A small CTC image transcriber, trained from scratch: norm batchnorm, 295000 training examples.
Rows from block 5 of a small CTC image transcriber, named by matrix and row number. Rows with one number belong to one channel. Each number is 128 + 32 x the weight over its row's rms, rounded and kept within 0 to 255. All counts start at 0. Numbers have three digits each. After the name is the row's rms in percent of the matrix's.
Before each channel's rows are labels from the 100 images, of 14976, where the channel reaches its highest value: "responds to" is what is common among them. Only what is clearly more common there than usual is listed. The data: numbers of one to four digits printed on busy colour backdrops. In brackets: how many of the 100.
# convs1: grouped (14 groups) 3x3 conv (model.blocks.5.convs.1.weight, 112x8x3x3), inputs within the group 0-7, a 3x3 kernel for each
# convs2: expand pointwise conv (model.blocks.5.convs.2.weight, 112x112x1x1, transposed), outputs 0-55

responds to: length: four (82); the digit 7 (76)
convs1.76 094:128070103176128107160110164212096146128109128136102116130174128073128128094084111102128122096119128128168070128124072074098136128181051128128124193128160139165128114090091169087144172128154128128132133128107053088128
convs2.76 099:128059162063103107128096112119128102174062117128128128128128123099155147112194110189120194069185136117117178128160128068143175128131092134195134090128120042128163076128

responds to: the digit 1 (69); first digit: 1 (46); last digit: 1 (45)
convs1.96 086:128128128080138171103146128128128133128128145121128128153128130116105128113113154165128128128111225128128146128207255108077128128105060117126176128166218094128128128163136146128109154137097072096135128144155124119119
convs2.96 097:128104128077128123100128128066128103101133087083073099128128128084088066082128150133029128137146068084128103091128107092088128072198071096128128104128128092104106128092

responds to: length: one (69); first digit: 5 (26)
convs1.39 107:185112100126128128082102128128152128127101072128087128084128128170140153159163150130128128128192177137080044121074128128128128175160116159221172128153128092056042128113122153128106146156128134118128142116098100153128
convs2.39 120:118204154128162128106117195121125110147122085147071128128061128068090105122178148128128128125061198170106081128084101181128115153128120152138137118128099074133128116128

responds to: the digit 5 (78); length: four (56); last digit: 5 (33)
convs1.75 089:128155128112117142105128128128167127142128128116071114165128128128128174078128128128144169124074078078173128128128148128077128128146166128159152088135128128128128116128128086128125133098065098128061106085173115208255
convs2.75 092:093106082150128128128192163069128072128148128214138063123128128089106149109091114183118128160129109128178128128092080205193115149096092138128174103128177128128191048127

responds to: the digit 0 (51)
convs1.91 111:154128108109094124086128143152128120149162097114143093186126128128164078072198138065071139098099128135070128128061124188120143135154075057117128127068128156168105128141127116108128116128128092210155086132128128162141
convs2.91 103:176116079157190176128107132113118128088128128118045125128128105128118167100128128191152211128083141127086150100128077128128159099063128165151117216128102128128128149094

responds to: the digit 5 (60)
convs1.111 096:131098127108126118128063128128149088091105119128128143128168060157114068166152164138091103088100070128128118124124227128128178114092128128158182128124191112078115167128128153145128160088128122128163128136151128227148
convs2.111 101:141128152190124110083128106086162107161111077234130147117128112116117198128122099185198128090147149200128128128111158095129128154128174201064114118084147124160115165195

responds to: the digit 8 (64); the digit 5 (47); first digit: 8 (26)
convs1.102 090:144128114148097128125128117128176154139095139143122122128171188128090044128202221124128146128179142057147122135128103128157103108076153130120212108125135128099128128128190153084059128118175110128121128100093108128129
convs2.102 094:085143128145127054186128071128128128128122137098117128128049167091128099074064128197076142072079157255128177128130128132109137128102105081154128081128128115119128141128

responds to: the digit 2 (54); the digit 3 (49)
convs1.109 095:128155107106119113128170138193206124207089111084083015103106116089128113162167151142177139193127128128124128074090083130112128128128131089123077128152095128115131128128128128102140114147128128152142111128062108128087
convs2.109 101:155128128099140111128155117128107128128117128128128114118095076078128099194042059128116034106128108143182125136128157128087146094088171074171125128179079138069163139128

responds to: the digit 0 (67); last digit: 0 (33)
convs1.16 102:150187118105128138073101191128107128128109108128128077118183175128107185119054031118094128109128128128147133227210078124128128099146167128120128158128118174123128136119128128146188128102128141128128128128121104149152
convs2.16 097:168113118128133128059128128124128094125140128103128128161065136063164110188125130114128132128196128085085121134111138128091104079128098134187166116218112073150127128189

responds to: the digit 2 (77); length: four (56); the digit 1 (45); last digit: 2 (29)
convs1.110 100:092128095063128096128128077128128123144157120053128104121039185115128178203157104107104128128142116128042128112103090147104096128155137128128128128111128177128123098098165123141128163131154210106078101128100133150091
convs2.110 093:128128128121171128176152121128128128148137118131128128089128128128128037130128192054128121128212162137128126128128117132156136209043128128128128117145167115128149128161

responds to: length: four (74); the digit 2 (55); the digit 1 (45)
convs1.0 090:121128128130061128167210147213205128118148128128077128092128095097137128128128128128149128164120122128119128128163171128110103067128128058081106128140112128128123092178158116152104128087128078077066128161134193128097
convs2.0 090:158121128123142089128101084077085163051119088139111130128077156128054133105080128128193158097096128143128128162142229150128107185134093175157103083057114158160128073128

responds to: the digit 0 (60); the digit 1 (47); first digit: 1 (33); first digit: 0 (27)
convs1.47 104:128184152128128128107116128128128128117154128106128128128137161128125128060166134128125154205128159128142085128106169128106182164128128128173082116198155078094168062128098089209150128128222105108128128134128179142180
convs2.47 093:096128174160074072049128128128250125148096081128087079128128079146128169104128119112128128090074128128128082084115115085128118160179131158139094067128174104110128083165

responds to: the digit 0 (50)
convs1.35 110:093128128128095128128185037128128118139128118128128066148104128161157068110128197128147128163128088071082156128128090171128061128124128177074055122127210114122193128128138128128113127182145141128128128124128107130101
convs2.35 109:125158137101215075128135148037192154091096087082128128178128119157110135090087105162128128128123086140046128119092145128222114152109128100148136134135128144143134142181

responds to: length: four (87); the digit 0 (68); last digit: 0 (30)
convs1.24 106:128128188145166098194134083127095113156128084177132163128119116128134144128099144149110123128090121165128106119089128128100115102128197128112085128128133204195161108105191128121172125075176128128092141179047175157146
convs2.24 112:128160152107128120106112114128128117160153128132128099128111068155079093177095128116128121128168154130122128043128151188128096168128143097161128178128128135153133128094

responds to: the digit 6 (58); last digit: 6 (30)
convs1.15 095:228202110128149128137153118133182164046057153089128079128094128144128128106089128128128195070102141128058097119124114128128137128128100064152106128135141128118122127089095171135128128107128151100128153128070128128090
convs2.15 081:173059181164100124153128148110100128153104128128128128145128139090108022128139221129131102128128128128151091097101128139141187081163128128107128128121152128086066111149

responds to: the digit 5 (99); length: four (67); last digit: 5 (38); first digit: 5 (30)
convs1.83 112:128157128128128113118122154170205184157128149083088080128177207094095115103103120147158135128128127102093128098131105128128128166116117128128111165096055128188114170170095128185140054065128128123117128128128091082172
convs2.83 113:100162128128105145106098084128094054153128118252128128149099138068128131128128110111128089128128128156144128099110099128133108078155116148141076055117128150171108128079

responds to: the digit 3 (66); first digit: 3 (42); last digit: 3 (37)
convs1.68 107:181172151030088087128128128089081128128128109117175154128144128107088128128187189128050095132086102128133128115128128128128127128167128132125128102111121128195190108139125107128108152143088096163184122128157136065065
convs2.68 098:128201128128149181104120097132128101128128128169193164128170091052205154128191144092128128128128154161128088128071128128161109191076111113128170128160115130161145128054

responds to: length: one (58)
convs1.81 092:156160158205182128165120073175141127123128107128101086141128109128128111127141128117162157156186128082128128151173128128128132136184192176203153138112106169128128149120155128200067128102050159128119128128090145101085
convs2.81 085:175128176128173117152128194149141144147061042128118140137174128128128128128158090099163089092102055128103178128058138086128152066146130133101155128150139128104204100128

responds to: the digit 7 (52); first digit: 7 (27); last digit: 7 (26)
convs1.7 091:133128052072131128128128128094091081077128129128164197090087115122128101069128138128086113128078121103136128148137063048128082107168128119128116080128136137134157128128112095128128128056067080107128173161117134184128
convs2.7 098:083128128114083128112141089128128128128128240170128167128175178073152128110144128139104128128128121145110164128119128078077134098128128128128128131130123086084156132146

responds to: the digit 5 (72); length: four (54); the digit 6 (48); last digit: 5 (32)
convs1.74 097:114106122124128093128177182106045128067128128128139114159178182123091085149136128149192128128128129128058128128128139190128128126113128113148128128128164128131128092128144128128128128139134161248128144075107108066061
convs2.74 104:128128108128128057126120145118110100071088128128116099078077104104086158128091128132112126145173099098101128149083076132143128128069104122089163174178128145151088128063

responds to: the digit 7 (99); last digit: 7 (59); first digit: 7 (54)
convs1.69 113:128240181140103134128121128128128128099128127132081091117221195094113118134061060131145132116087103081128147128160140136158133128074104128128128146139165128190108128128128128118047098110128140128128108143093175143128
convs2.69 109:128081128128110128128077087117123123124106108128111205139076158100061128114128082065181128107128089128082128164128168148110185128128168128161116060118104123145185085128

responds to: length: four (84); the digit 4 (71); the digit 8 (54)
convs1.29 106:094154145115039046169234184111092092128128128105154102128170146128128132143125119125154143128128144128074065128128087128172142128128154128124128146106110128191171111128120118105122128115128118130087126113050128153192
convs2.29 088:074171150112128061128128128128071128128128174141136153071128209079162114184128105128128128126128135128152114129187133155088147128138131169128088053128191128122090128084

responds to: the digit 1 (100); first digit: 1 (55); last digit: 1 (44)
convs1.5 112:113128109145140085111128160064226128074128168128128158175149165152127128128128081072128111138052132154218138112134118148088167111128136139068155128173179099128142176134155097117128128141104128103121112128093128169080
convs2.5 103:124128144068118166090151193144128128096128041084152069058060128098177128111129128130210136135128141114139156163128068127149128128166158151061128141124108128196121098128

responds to: the digit 4 (100); last digit: 4 (44); first digit: 4 (41)
convs1.106 090:102101128128161084128146182042122031154129110170216161128187129128101128132023114128128073169082159128142149106092118128155146118128131128128127128128128123094121128128128152128128097071128101142101135153086104128128
convs2.106 089:128128128170141163189144128128128061052144201143173128170153162128128173128128128128128153128181190089085128128092128088147102128128128125074135148111128201137163121128

responds to: the digit 5 (63); the digit 6 (46); first digit: 5 (34); last digit: 5 (30)
convs1.32 096:089128168128113099153118128182128128173128128088095140128160179128112116135183117144128070128122128122112071178114128169126098055109128128010128139109128096222130120093128128112115128103128160128128212139128097128128
convs2.32 090:166171145128128105054055187128090128128037128128147128128115119120128143146128128086161070128063094125133109128128098110128082165079128068106128146095188161220128128183

responds to: the digit 4 (71); last digit: 4 (50); first digit: 4 (44)
convs1.50 098:130088103162107188106135128118086106189128091163139128110128123118161128117116128057121092128097128125224135128128163117128178123130144128128146099163139128156128129080067158060157107198198138128060128128128128188119
convs2.50 086:123061125054148095128160099046163153097168135140109089110099148116124125125128156128169122128128128131097128196128172066117128122145128155128135134112128166180147094189

responds to: the digit 4 (51); the digit 2 (45); last digit: 4 (34); first digit: 4 (32)
convs1.13 096:125096128128136123108090089156122048078134205128142184104103128142111102128131128144128158128128142128083059122156128093145128077128136133128120128128128143128123088161088128138136071106074061128081112154188184222128
convs2.13 099:088174114121128128128128128150144119122093127128072078103128182145072044108111124111178113126138128128117121128075208104128099128128139128128095073128065128097128120181

responds to: length: four (87); the digit 3 (69); the digit 0 (52); last digit: 3 (27)
convs1.44 110:128115087128104128128093075128128111146128128128067132095106121128125114103128128106114128107128119096128103103102128163128120119150095128195116148046200154112128157128125133076067206068199128049147088128155104131191
convs2.44 095:128107145143125172084128079146128129128128167128218106198186114128128215128094147213153128186128090129114090091161128092128094128081128113128151177122108084141129128110

responds to: length: four (65); the digit 0 (60); the digit 9 (56)
convs1.8 108:070078128134100101171147152106098075162158128089164164100101125122126131172128115128053079128135048128191215120150115133147218128128160128128138128128128120084116150128086128108152128119173096108121084094129128128093
convs2.8 101:125134174128117145128128085144165109128104149147088170127128128078095201106128027135128176160124170086131120101112120102071079128115128053114128196205128118128113128128

responds to: the digit 7 (54); the digit 9 (53); last digit: 7 (40); first digit: 7 (33)
convs1.71 095:100160166172068214200135173107163085110140113128137128154128154128064190077128202128108176072115128138157208112108128128133128076128156150128128149119128105116128124132083127095117128158128128136100161128109128128073
convs2.71 089:128128064128128137090148149128128128097061128128142120092170098128128128170119140097128108195128133137180136194134185128099128147114107088152060128106131169128121070134

responds to: length: four (76); the digit 6 (65); the digit 8 (48)
convs1.87 099:106050135121128119125128128128179202128086195128128093128128161128128105128126104125151193104102112128167128128136128128128086138120074192128075128158128097068090128200128081063131128118080159161151086153128128071102
convs2.87 095:076128128034128077110128159107128077128134167124098128113087126101164060071171154156195089134128126128128132152143105106128128123128136161164076045104128128106128053133

responds to: length: one (54)
convs1.38 106:128134114128156105156149120123116128130128128128148052129093128097128069137173214140107110128128128128103173171114128128119109127109076096161174074159243128089069128133103152128140125128177145172057128155108128095105
convs2.38 109:128162075077152060128160124123198181090128113103128098166143128102124089141118155175085128078085128128128067104041128161155108143070128128106167133126128145128128128147

responds to: the digit 4 (100); length: four (69); last digit: 4 (45)
convs1.104 100:150128129090082094156180155100096027109160148135175187122128128195147171101062119087043079135161128128171140128159163111128135138128128128160135157126121111092103128169128128160120092110109128147176149097133179146140
convs2.104 097:109128128183128128128129157128114128138128173074104156128128200111129144069177128045128128128128128145128097114079128119179130156128166162072088128055157128171086150128

responds to: length: one (72)
convs1.41 084:128150130163128143128139128117128128060188139108185126190171127171146128128138128069110148094128128128132128100114128123128097119128168138071070114098112128128128128044065116138138128155230162066066128128072128128128
convs2.41 097:174246127122173170136128137128120095098080142128128159128128173128128138150128198128142096129121128084111128123106128133077128128123140136158110128098171128105128110128

responds to: length: four (98); the digit 5 (60); the digit 6 (54)
convs1.4 098:128130117128128149126128128128128128103128064117085114091109128128161140128114128128161179146128075118082128174128128150115067128141238094077093128128118158128056128154185119128214128124116111112083116117109121128031
convs2.4 105:128141085130113180183089128128128106035118069187143127128128168156176104175132157129134087120120128130127188113198104128099112128128148128128128143096209119165067109090

responds to: the digit 8 (95); length: four (63); last digit: 8 (36); first digit: 8 (36)
convs1.84 099:178128097128128128054087128097113072128180121094128171123130138133128080089149139022114140240168128141074126149128144128108106128120162141170132087099106140077081128141131133109099128139128128128181084115128128154128
convs2.84 101:128169113167128111146168128125128128096090145148098128128128115212095116067129128129102141128090140128124255114143128134128128106128069160128143128128128128184112156128

responds to: the digit 8 (100); length: three (63); first digit: 8 (46); last digit: 8 (43)
convs1.61 127:128144107138128103122111145157142146107106093113137162128172203117090100104214165093101083128128114122089118103128128147145128144128091178209148062056106167128128086049075142128124109118119106128139184128126128101086
convs2.61 108:147149108102098169203100083128087076123128132128128128067194128224147077182105084174128127104127068105130214128128122115181142128096090128062128107128121127128160108108

responds to: the digit 4 (94); length: four (73); last digit: 4 (38)
convs1.20 077:128093199142090128117115085126128070188113128128128144198091128128087098124128081128128128128115092119128128085122175097079128092080128160086128091128145058183204128094154136128156132128083071087128128112072100105128
convs2.20 092:162128065119100128037128174121105052128089132111159158128128160128174058150128157160117145128128100160128101160092128111126128154129128222131128187128167128128128128081

responds to: the digit 2 (53)
convs1.25 092:102100155128064150128180204098092056107128156141127130128128121128128132203128128128195214128142128126126069128119144128148128128128128128136086128112142128093149128086128169151128125105102072077041115117169128145183
convs2.25 099:086121128145165121173128075128128185174090085130139128069090188107137069128111089126119167128132186129154128129163176197051133128078111120127128065160128172105063185129

responds to: the digit 7 (91); last digit: 7 (56); first digit: 7 (52)
convs1.52 088:130101178124086158160172187084078104207085128175188159128128141112137145128128155063128120121105092088129105124099094128118105128128115116184124146110128077123143093079079090112128104158225095092128131114128140151128
convs2.52 109:133126148164101100149195128088111128128092128128123128141143116147111101149128117128139145086137128128109128204128241113107205172158128223127170128128070191145128128159

responds to: the digit 8 (67); length: three (54); first digit: 8 (36); last digit: 8 (29)
convs1.27 104:130160128067075116071101128129075046116103128128147223144128101111119113128128146141112164148104128128148128175128065154168093090169130136128128128132128128128131115171159122142197139091154128070087128094107159144210
convs2.27 098:128072128128128091069128142127100128179119100128144128128079079128143173105135128111128128128061127095128103111128130216128108178107145103105123109145063116094068153128

responds to: the digit 4 (97); last digit: 4 (62); first digit: 4 (40)
convs1.105 092:163128114126128084166128128099113042128128068147086075073092104093080201128181202128139128128128128128072128099128197128128221128130164128151128128095128101138186126128128136130139110127128160093119128098119087128136
convs2.105 097:107174083068077087128128128128128084172044128131235096086115191128127069123107128128128155117114114088201132107114128128140172128112128128128132128148058109128091128128

responds to: the digit 2 (82); length: three (55); first digit: 2 (42); last digit: 2 (39)
convs1.58 101:087129111099114128153164172128189204128099201128063047118128150128128187122071068128091082109128128148106186089102128129131096128149128098048128126128128095119119108109113190128103123137128128128120089128144167128128
convs2.58 104:128135128082113128128146124148109157128128122100111112140128128073062113124218095128112097137120160148131157128128204178087157072247128128150090128175128128137130162145

responds to: the digit 6 (48); the digit 8 (47)
convs1.11 104:183148121128094128068138128219202151069093128079088105122071099128117074128131141115128128132128118145082128153077128141154110128133156120137096108128184083069077111128145122108068157166160128087127127128128079106092
convs2.11 113:102171153163140153128138120096109128109046141104157083128122130106105128156117086141149128112128131128182125128177089124128237060142141128128158108117128154145128149134

responds to: the digit 3 (60); first digit: 3 (44); last digit: 3 (37)
convs1.70 104:136126100125150128185092122128090119124071128094118130128169079068148093105155059128071128082128119128155121128128196133085128119085128128128156161124148128077122123142128081151153128128192203081107128176091173198108
convs2.70 096:128130207072128128078036083137174128059128128128115128128076113173068137128102094128181091128150147128187118128059126074125102161062057128088111123129174150142162128121

responds to: the digit 3 (56); the digit 1 (50); first digit: 3 (38); last digit: 1 (33)
convs1.59 100:146210217128194128128128054128099128122128128152098087124125095128128194128082061097170132128128081126128091144128128157127088059107148128183123150129154128101176075128113093128128128147134158128098129147077161119114
convs2.59 104:128128128128158146128098128128095077170062102164191105101079086128108128128071128131104068128128083139167139128128068110075177116128128128124167128135185119128107181102

responds to: the digit 3 (75); length: three (63); first digit: 3 (32); last digit: 3 (28)
convs1.63 109:167128128128128164116107125128174194154032004162201173128237176085096144128171111128128120151164117107128121142117128077128125153125131128128163126128123128117128128101128150128128161128151129127128110128121128113131
convs2.63 108:149165124153106096101128142153118181128128128169142126102128069155204145160136036111097136242113122128092066100128128181131208126166128120128128147121119166128107128128

responds to: the digit 6 (63); the digit 5 (56); length: four (53); first digit: 6 (29)
convs1.36 105:145192127128128092167093116105104123062128128128128128128148144130087153102128108161113113128162105127059128101119073112112084183071205114181095140168140137055092157147144128128177128128128101128128138128107207191097
convs2.36 100:123128128128128128178162072097153128161128128187085102114079100211116128128125121111084128128174072128128077117110143199137143060128131128131128140088110094116101128128

responds to: the digit 8 (54); the digit 5 (49)
convs1.86 117:116126100128128128159158145180184107073086100178155128128128184170128117087129128209192128019080128188133114120107123161115137158127128128058079182149133128125145168147154121119128126152165140128096128118145116128128
convs2.86 104:105128111107112128163128081141142042154128116113109143128111128128128054077118128075147128142113128128128189069153110147172128082128175100128103128137176142118111135136

responds to: first digit: 9 (28); last digit: 9 (25)
convs1.94 108:133213223077128202094157136111128096128128128128128091153136149115128193076172216128106131100131128090128140127084123140143135102138091082101140192109156209153131121141131133134128153128128128128128108104128128098099
convs2.94 108:124149136122100161128187112115112120153075105163194167135128088101128128081151154128126161051105128117128107128192143139128082128107033128179128143154155136117151091113

responds to: length: four (60)
convs1.60 087:128200145143124166151128147098128088150092086113049101135128184126128101121113100128108128128128153164107165162162137095145128098138128128128128128090082128171128057092149124128192224204194128128111107128097121128161
convs2.60 093:112099194128042128063202076128170122077128075108139122173159128075128155106128128120128138052167083105158128170171128109142128100132094128128128114128141128091102134206

responds to: length: four (77); the digit 9 (55)
convs1.62 089:140177128084128155128128053128128113171047129177128255130108094146128110157132128128146114196128143128112128165151169139128128128063141069104070128101141083128128128128131084137128094094128186128128128128139128128128
convs2.62 097:129137135128070128060063148107128128053134150128113128219100097127165139153128128194142214137117128160119128197128095128128110128128128128134166168166082085128070089077

responds to: the digit 9 (48); last digit: 9 (34); first digit: 9 (30)
convs1.33 114:141105128128108125128126052096157128128081097154181128069162165128087180091106150128128163133161151099044128074108152146154128184128071071128097128128128132092126076128166092134202128159187151088128113114128119129117
convs2.33 092:128065115179128128119128067152200110099128128170128068130128165122128146128165137176128128128083071194107165216136128159151128068141152175139128128166086128163128117128

responds to: the digit 3 (50); last digit: 3 (25)
convs1.51 080:116102053128146128140148091032138066160117104084097128128128128092141143135128167128124095128108170128141074128076128128119136128128176128047178081128138128128128060118111128134084092128070150128117128128087128070066
convs2.51 098:128150113128132059071108128164107128075214204100117128165116128111106083128078107128128128128125140118128181102066097160128128128128104128128127133047070124128128107135

responds to: the digit 3 (53); first digit: 3 (36); last digit: 3 (29)
convs1.67 110:128076128123128128133128131128128128128128099119161107070099084135199111111129128070046096173100128182235213145096128178124103111081128107128100128147182146125142128150172149101111128173111128128146128141100112147160
convs2.67 099:123145141098159128102128128128176128110176158118128128143053123128221066155154119097050108128128149128180105084128128128128093230196133127133128091128075128117099128160

responds to: the digit 9 (99); first digit: 9 (44); last digit: 9 (36)
convs1.65 099:098075128101129131140102119085098124089075229093158160109088160078101161128128164110128196059095161128152182087128128125080199128128146094128146111093207128129144083128116128128128130128137104118128117150086133129128
convs2.65 099:136128144062148144128128084060131128135128171128128209072159128102128128117165131128101128128062128178128106128089144204156128210161126139170130068085174128099085085128

responds to: the digit 5 (81); length: four (52); first digit: 5 (38)
convs1.79 087:128163160172135128138128112116128128163074139190126128128166176071087128090128167128109153097124161085111122123126143090073193098136132128148147128128100110128112167133128128128068148094097100128128057128241095128195
convs2.79 101:091146096128133101133138101124128166123125128170128063166128128128090145128049053184128128128058104181123199128128167128128147114128100159069156131107128112139128081037

responds to: the digit 4 (61); last digit: 4 (47); the digit 2 (46); first digit: 4 (43)
convs1.73 090:126155149174128128141128128132128102120128082138128158114083128124128128128117128074073123043128196093159189128094077128080110140130172128128128101103211128165194128128159128149185151128045128064112127128128091128119
convs2.73 098:158126128170139064047135128075128115128128128128154128037106206071099128128121164128119128128139153109129076128145157116128128128140128128128093160138063028175181161128

responds to: the digit 4 (70); length: four (64); last digit: 4 (34); first digit: 4 (27)
convs1.19 100:123128128087139156128094128111145096128090102096113122139123154124128092118128160128128128119128128121105144104254205109105128080050128120106087096137124089165072128112149128050154124221158108147128128092128128098128
convs2.19 096:070128116134156178182128111128116128160128099128128114143120131135115152078098128128119168130115128089128186110139115097131063169083139128128172194128185128166128128116

responds to: the digit 3 (98); length: three (67); first digit: 3 (62); last digit: 3 (31)
convs1.43 099:096101128128128128128123128128128078128128110169128104121100092115129111128128118158100093158128106128140135176121128128114078128177083096148128070128194137071116111100113128128128081115077151138128128060159178252215
convs2.43 126:113120128149125128161116085120187084162112121128128136166105109104250159119106121164118165180088128136117131055105128114128128128128123068164137136128128128132132128133

responds to: the digit 8 (82); first digit: 8 (60)
convs1.88 103:128123101163161083178113131128128171128131190097093128150128128128105128128044128155203091196199094144145123128174128141204152122085130128070128172128128128128130128105160135128137138128151101099108102072172138153192
convs2.88 098:157128207128132128141165128143125143141155128128087132160117128128074128143128101186128157134162128169128085128122073128203155201128051128097128142107091073151128086114

responds to: the digit 8 (73); length: four (51); first digit: 8 (49); last digit: 8 (26)
convs1.85 096:070112128051127111064128163097097077128150164134128103128128092132116106115128150128162096120163107128171083111093128118128128074128128088084191093138153128150106108191109191231101128128104114128143183153128153117098
convs2.85 090:119109183128151128082174096128110168164128103171100113136128113172077166111128115133128128109206173128132177134114128065100094124128152186128170144128128128141083073128